config.toml
encoder_arch = "resnet_bottleneck"
crop_scale_min = 1
bottleneck = "kl"
encoder_kernel_size = 3
decoder_block = "plain"
learning_rate = 0.011
orthogonalizer = "newton_schulz_5"
adaptive_grad_clip = 0.05
epochs = 2.2
lr_schedule = "cosine"
final_lr_fraction = 0
weight_decay = 0.03
Rows from block 14 of the encoder of a small image VAE, named by matrix and row number. Rows with one number belong to one channel. Each number is 128 + 32 x the weight over its row's rms, rounded and kept within 0 to 255. All counts start at 0. Numbers have three digits each.
After each channel's rows are labels from the 100 images, of 14976, where the channel reaches its highest value: "colour at peak" is the nearest of a few named colours to the mean colour under the peak. Only what is clearly more common there than usual is listed. The data: rendered made-up planets. In brackets: how many of the 100.
# convs1: 3x3 conv (encoder.blocks.14.convs.1.weight, 216x216x3x3, standardized in use, each kernel summed), inputs 144-215
# convs2: expand pointwise conv (encoder.blocks.14.convs.2.weight, 864x216x1x1, standardized in use, transposed), outputs 158-236

convs1.24:078132115160108156079132114088123129139140117126128063154183175168091069162172126147084096152102127101175109074128154141121069136108142145135079000110152114159151058140139131146156072152136173136141113118131140130102
convs2.24:142127136046185133143135029149170110147169144079172154133167114117113138119149127177142167134127168156103166150129126197158173138104119125140110135131126158104092105138132119094147098119072083100139123120156185045118149161101063125054131
colour at peak: brown (50)

convs1.42:159181110138174102229121180164131156213112094103169115108158101070103146098116043133101151118105126048119107060147125141080073100148154130172151136111122102139134101138196134111168203088127149117132139141109148119115
convs2.42:109220111117189143132124157186152153136139135141085098072089115213113092123123126075110107129131151154028111155134114181101081110118099135137155116142126136159099150114127152178109097072146085086115099062032183150143131178135155166129131
colour at peak: brown (43)

convs1.6:118135140108053138169095132186148183099088095087109166127160119105141123108107065142145099119137113128132109114131092135125072105115138115116108084133097113164123094136116122124139173172126146144139101108098141141141
convs2.6:146131158151112147123173133096118155053055121140114078132120122177117118113137130077139106127123119193102089140149131142055129138058154151107145103158120141151135120126136130142141146047120177139140134119130143117072168102163144140127136
colour at peak: white (54); pink (29)

convs1.20:129119075135166131159137115154204116149158122147136136061098130103129083108136074105143112108092101138101203131140145141083109150091096146160122060130151095110143134124186125152124092138115115121144118128133176153096
convs2.20:137081167235169142120128161138115113121183168115167095158178194085092081170130125075105195129129130107116127211103140152138141126131140101103102131117135110144155203174095192024069071124189124137143136170112126138162135152186152146138176
colour at peak: brown (33)

convs1.92:140126128142039111079128073136155070140136105100102163182117134134142135124144107097083092147057136099176117088160151153129154124145132105134077138151141170132144093155096142120125089181105172129123149149110166159088
convs2.92:136126141096138132143063079114154127124042124127106111103134111135200116134144126112167128130087176077112116119077124115117134123129131132109130125133127145107091159130121141082119113132113123127133100169135181153132190111152117119137102
colour at peak: brown (37)

convs1.119:099122211079165100186101102147175173105114118120140125173132132177089130090115091145091078138204079194135127069132110110147047116115120121123129180129132205136119122092106126104088155108168109131135112124141156105135
convs2.119:136137134143141122104054130130070110188153091124186109087150127117062133168117126116134156121124106114122144080144192085110112111162156082137142204164148116135112181119148149115111165073142156142114105073178074108110110161171155127170079
colour at peak: grey (62)

convs1.30:142145130137163113132141160164176126114120118103163176094155119165098126145121101090171137138098143185112133182140126136120136148167141150124132169086114066072122140100112103110135104063154192108113143132113095144146
convs2.30:155080113149082167131151102180150160136144163147068185231096141102171164160116123214129127132136186252120175158150090157183117086128146142133156195081138142131150100085111052089147089101101132126143123090131161094185105092165148100101139
colour at peak: pink (35); grey (26)

convs1.96:101154151136115133057167157075113141123122107144055115180141108097138128139157098134082076124055137091131075082142136135131178124158139123147147141148123108129117162136099131127103076180082161133153188136107160109095
convs2.96:128173171168095124134162111155099137143100119096112114162120110127126172118131126110139117130133125174129172165161135083132147140181138085167136126152126134116131124129122106213098153094126101126108156100157123097124094137130102122134082
colour at peak: brown (56)

convs1.204:102112157136139139184140130087134095099130090160122157166164149184125138092111189078085152121126085166154110117092141133097101124121126145140211140126107178120110103130085170125119173112091143105124060126101143171063
convs2.204:087135131149146104127132104064146096104093164191085130137118084120171107165130134111148130129117090078136101143091110130096083141121123122137165116164132112092108174105118126187082076106202125132112152118134117131127082180100137126108153
colour at peak: brown (41)

convs1.74:134111158130182128102118172071166150082130132109116109123207124084117123132182134113140153134128145166081192110141137109133119135095139127151191059080130097113136094109167153113160109116115140124091048159146139149100
convs2.74:139148118156112125134077116130145120133084170132117128181140111163122062118127125122088159129105176151121120120095119116170141134122132128125108111141127125130106105113113100174098065096169177128140065056138127099121086113111130135059150
colour at peak: brown (39)

convs1.57:208115148118146123151124110080143147122140092148081167188222139104149105120142153129117135141115104133119113166131126097156109143198124116141114128043130145112127065145160108120107169121127159121112171148089115173091
convs2.57:150049122110149142119173132180150130129127091067136114113090123126094139141100125100142111131168155140097147114158128136181119178137063129133106138127125175158109103103163066206135129093132144119144119139170124127198108108129129159088173
colour at peak: brown (44)

convs1.63:157159156123123134193160032124099213102126150120116203036083112136111100080165108134128122148163149094032139129103140120122160140137125122150115193147129169110122076127131126130162117102130162141159113142111140150100
convs2.63:127114081122118129169112175095174118096108094124126132094112119255082167087125123136163128130080124130130111185174098131149125099121124127101146127122122108122132123166168176134115114102180069122108110094121119150132128129156127114008157
colour at peak: brown (31)

convs1.60:161117176106095107147163131185099136084111137094160129148155096141101128132163076202151124121143153151188227122115112108119053108156127126086060149088099112127103115119084082112116162142140125137139177141124158115122
convs2.60:140150156206109112102095098150072155115151097145156147133110122131104132170157125080095096132129075128112181066178104139070111115141160146082184134131144123115169102171072115113127200151159127079141168171145093172146067089103171174153102
colour at peak: grey (33)

convs1.143:167108180123139069123117176157135132078115122121179167160149098167151109104131181060174142109083158142168105126123118131081104131162119119107111230146126201127122147082198134126114216164123141127125147148113096159177
convs2.143:126132112133077153185151153163100129128115193138071143074121142141166107104137137134136159119133080171136085074120187126193163129188085116150089176173123097106110102159168118194099160130117225111120089153146127152138069088115110120144113
colour at peak: brown (27)

convs1.51:165141129151134143067117146036179131101125113126092064153108139120134106100124070127090145133074143117141114128168109152128120131069114129172131097074134126116122152108142156134123092119111125114123151143108141150126
convs2.51:161120150155160111130107062134111131106161024134106125215120129086061144114125124137111136132129173106131189162144134105115083126126130128121117119110128089134112120143112101159147108140090137113142109083117119108105128132131090132224122
colour at peak: brown (34)

convs1.191:136104109104111134034153118120075205133122148122111148048075100067130119147130087116143093120117098091079141157135130126140147130155141105149092147129127164121120131156135119123121116227115148131130155144142137181171
convs2.191:122165092090117137119110089147147128154159092068103117121132106133126155132104123138135131124100126136166180143089134099106130176130189150112107120153122129147169124139114148175119164151136125140111141172108106145111130153142154119198160
colour at peak: brown (33)

convs1.86:120099107158120133102180084120066128166128141102076165237173106079142127093122097116088095143081141095144094096152139147093179126132135133168142106106119121114160042176112134125130083147084131121114119149095144137119
convs2.86:113172036128132126099095170141098133144176165165114155169101176115168071124114127168140128130130143097119154152096125070126105126170089147156116123133126168120110142111120127097117172141063104143113128101157131017135156133118157132158150
colour at peak: brown (63)

convs1.170:126135126119150141198141118093143098173153163113154111043105088085122119086178071165128082127113157131056152139139135136119207132113136118176086139121139177099136133140130133127137108165138111131143147126128169095115
convs2.170:139174140131161085099138089149163120144139194143132146118132147097147152099107128215114107130123092134161167138126125205119154137090028110094083130126124153132114105103115130140141081177158073123126159130138110133123108133133173125111123
colour at peak: brown (43)

convs1.179:078112142129150130093146098135184148181139127111098159130137134123137110148147135195071157139149087178147149108137103122172143133138108134158139111070130088166123151165106152134136106081147150130064147136107128088081
convs2.179:130159097078124123110218165143157138138087024146117130197119121088119083122126126107118080130127105125090078140094139044165128124224174126115119125145127178105108152126115108129130055150008176128123128178119149170128151120123098126131127
colour at peak: brown (40)

convs1.117:089144088129111123129190135094018143114136119127152204139122141131130125121140119117152104108139196118062081163126109119143148132139127110107127232188111103116138101120183125119149143223103127116141110117155124168158
convs2.117:146145088136073147109148177114128118103122141112153150179131175151140133098130131127073081129129110143168119107140113185171148130102097138131079121161130122136116131117148119104160159172208139140100128131097232049091083139094162147170139
colour at peak: brown (47); grey (34)

convs1.33:143091131117135107102116098094086133119114131160109099175040149174156116167134170152139101152095161115142137118153118113130188120096135128159202127099115138107120146094108115122165065177082133117132174145161146131121
convs2.33:124079125156130116109080016122109140140123194119119141091141111124118104128134127074173123130088152200128190116144109117122152123161188141099123127121126097139110134121115136140094099144196157157118152232054107072198064143121127141243169
colour at peak: brown (29)

convs1.133:074179103167167131100118086095084142144136115140171005089118100117146139156128189141123151125183165130233115147135110159120093135199139120174077060098116206158132176130144135117147129104115137133119081133111109062167
convs2.133:101105142134129122147152123133146122134131143156161119198137154140108127149161126056099149129165117102139209117171125141077118155110157113107142126124127152125147060120124108108171157137084095134152163092061160000173124114121152126152161
colour at peak: brown (39)

convs1.114:143107115123135119106170104174181188133103129107105143095107126157076180111114086077131100122124062170086101077103116111081106101150121113101172149112126138130122168099107182115117145154136133130139148114172122135144
convs2.114:198150078079099094115122154138093086133073164109124126152068115094098125122119128144119159128064092144069120176176085139165118102114143120081131102061126128110131098111082119128104099009140118136097127127128179128118147163104122076104212
colour at peak: grey (61); brown (28)

convs1.169:188169122134121150085107211063059160156132129118131078054166097061139131151123147102115076122168150192100107113119129117090088106123133133164156121129125144120148146142099116132138006107112169167159173131140169149082
convs2.169:122182106114123132102141094082105110178126115143089161166092140126117156151132128152176120131107078127166158124148150121095107146160134078138118131137126141153156077149126139060151136224151110093147155135095157086121141070165071128134141
colour at peak: brown (48)

convs1.126:131172167130158118196183179053168132135136121111132082112163139063157129142161141146000114126179111093071149167115128129140086138106155124102115108058135178136123143120100106131167046101125169150107173119144175054143
convs2.126:122097135135141114120130207161133126145084126116129163107127126152097040142126127109123138130139123174129153104151171146183138144143195117124171117119127121127108130155118120138139119128044174123136117127142140095181152137143152131102156
colour at peak: brown (34)

convs1.41:131148146131131150106148138236152133152113101130138129112109120096157107090117076197123074111108104154095221127059109137100111118104125097083068173181127107117097140122117099104156118184087158120098170123130164098147
convs2.41:164145103167165163027095123076162169120080124197118086094046151131080144150143126138072143129100086105116128138144143080123118103130144110150100148176129124104100113157080178105119113149121134116124072110106129111128153128173105132060109
colour at peak: grey (49)

convs1.135:109145029130124134149107119143136100120129136137139105148095116119135121161115130072137122112167125122188175058129134135159119144124117130109073109148142147151152164101164104124140103154102126127137171146103126123095
convs2.135:158163015117151138140137198060113118075121102082124161171104153084098101131117125173112168130132101101180238166100133089128098129113186135107121125118128119137160071115102068149168159124081071141135125173138098116170128112170160109145142
colour at peak: brown (32)

convs1.83:080138102101118086125129129199133179156135121133138090174142147128145062145095136100121078114133060196149144136117100106128091125166103145125116175142108191157110091133118104120106139128110112139153155120116120071117
convs2.83:127117151168108101109156102121118132090146089104159185123187111080116191140114134076125151132168167105183092094138107102106198170088120139131137130156154123141176137163103098144099155126176101136137149128080158106172120202114073159080101
colour at peak: grey (56)

convs1.52:089117123097161124086131121209099114141115157108174200106141110142176107142109155115161102137125121057146181094113120105110173127087137118103066118141128096142120121125159136146137173178144122120123099128137107201125
convs2.52:131110172158114140141115137158124149110140185119150106092103125109082138115093123161139112127112112086123103087149173139169135128169020157112167148154124132138100116147136188196115179127147135133143163122114115127106080107137086131042119
colour at peak: brown (27)

convs1.36:112125138141083145161139065125082174113130105142098106197119179150130149092141123159091129116188160168108132134147140136108160137061143110148166117139129165137121050144123112117125120109120074098140129133102162157064
convs2.36:115200094121100132124068161108121138111067112194086112047159126073115093095123128124145160131135079141089119125173168125129110116097122164127160116074142084132121144087112129115136189083105143132120111066177112143129103093166151108116115
colour at peak: brown (50)

convs1.200:215169134144083125087167162198126104159142125131062083119013150144134152153145102184053094135145092064139144087136141130108083119056130145129155179148136133165133156112128143135156161197102136157128140158128126121102
convs2.200:110106101180125160145100101163057186085068086101103117143060153116084110146121127106115108129145174139096032077142094112109093155117071136122108143172117162149152123143161149118138144099151077178130160104145107169146122145136224158141115
colour at peak: brown (28)

convs1.193:117175108144075170078138116104126186147155136129114131129120116159124222137089118116129129150113113158131120205122105128121072132109129122149162165123122163128118077144172128130125059186135176125140165144182105112105
convs2.193:113168109098144132114093102140116120145183097130127171097139110145069187156092126135161131131135213100138144139172120140100096131115049144121095124106126088143132111137128147074134135121189048190133112150114086098128123100127060116164073
colour at peak: grey (27)

convs1.88:197121120148104132152185108087131150125142129139116159215133104127139128078156086127124090120105119077135089123144104140114144133149132102147131138156126142129138108137106106140109109152103158156122116148118120055121
convs2.88:107106188084129117125091111074156131127202161103102129057090157118115126133113126113130126130116103150125035127131167191176161114114168143109112124136126096130085081096112150037139164170088181126118126172181179122129154123114075135000121
colour at peak: grey (37)

convs1.68:200154129117099114091111153048067158128127107125053127112048115126123135157124079170153110136135162047120121165141121120094068143145115118134180154121098135166117150136081148119103204121127093123123142144107093141124
convs2.68:134102068150166139149155114119091112093186126155069124116113140125060140133156128097088096131148108128140071180104116164164143106162140085121145124143121170160114125169166162111160112090211181118147125113169155145069104176119136116126089
colour at peak: brown (37)

convs1.174:117103073142099127078098135149061211152144143140082155090097112088136116163129146177115159142097064156145096136135137135140148129223119131161106154142133193134147078113156158138111208115127135118138160167114147114176
convs2.174:144132057167207146094174068157136140153177090000151153111141111116015161112083125146081161129160164129102095137182067169152088143105104130164212154131127159154178138087133123120104156112131171106126124150088099093094133134163112150125061
colour at peak: brown (27)

convs1.44:162071134121146108181160113201142157093119117103155126191173133147121101156147125099143167095178159239154087082117117103100121119216122118092151170156135137172114065121093137144122116119162155150112127090204165087157
convs2.44:132105146148144151126138187173104124131140104065179133093159086084095153085112131118114174126096108149115149117141160114065079162137071137147156147218127106087158124094106134087117085089147145103107158117120085156143155108123099087155153
colour at peak: grey (41); brown (40)

convs1.19:134125126121149150137121094193118132084105117107106174178160107186158121163089131153124087108114088132160125148114101101098128122160093089125131080116116086139126149142108143125142187129130105119137157125133169175107
convs2.19:083130062134101108106088148145159093107182126075136129077114078141114178083139124055157126127112112131106173136130199124115104122120115166135127156154129109130119191099148111061119154160113119131149178122153103145110161134085168157102059
colour at peak: brown (40); grey (34)

convs1.13:171127160152077123072111082116121186112135141133071106141095107123085129148165173124079075115102110199185116125135136109096148146146113145162146115117123216109133047157104125108140079101117104116128192134199120089144
convs2.13:146135115151130133123118107123122128154096116169110167209111146159207108102110126114146131130133111142109177147132127157158112142140140154158148129137124137159128125119121144094127100134103114131135122157113147145103146130143088131166100
colour at peak: brown (42); grey (33)

convs1.5:144162142147082158102106158072127153142126092158158104140095150165093148127129156133090066126108152161149099053124127151113159153153129148165181086153143162158127142112067135133102099106114123140130209138146134148116
convs2.5:129092082082158136110093096127127127114052169162130117137122087112109159100132127139111098129119093111132070137130135055094115135079155133148112115105130118142157139121128131114125130149144135136121127190127136215145096132113149124139107
colour at peak: brown (30)

convs1.131:127110093134083115092147127121115175118118105120116103144162122131152110099111138178071083154118068169170144155114098129140102168148150135180151155152127167111132194128065099133144142150118058166104180133166138129123
convs2.131:189097147123101119164159164113126161168057162123114165093158141205170163149139126093106155131139136138103066110106127128147172170130121094167150116082135124086110163091140115089124107138138128152124131153086099175141134138134139135126151
colour at peak: brown (29)

convs1.35:118079152120154105102103082090157184137113116136079099167127151182131156175123146167099131132188103165098113105121130117118137111070139104156138076090118146140122198127086136099107050163109098128134113155141157162072
convs2.35:226152128141077122106186111102134138148112151162141144170143075195063131144116131146039129130139134092075100069226133062104095147125146096153129076115140124122134067083080130112122134085135155110123096085077075137076113084106127049140167
colour at peak: grey (53)

convs1.149:139123172132077177151140137154184168150144126110131119173134129045103102140137062088085073122093107090170106082125151129107061126148119175102119136100145183116131054127103120152124170087143144116142094140141137132067
convs2.149:112137099098106158125117166097164120070124122070122119127129060155156127122140129193089128128112116093097096078153148154086142132119098105170150100159123082134153121148091084081115073035122121112129109101051137133147160077095063110164119
colour at peak: brown (41)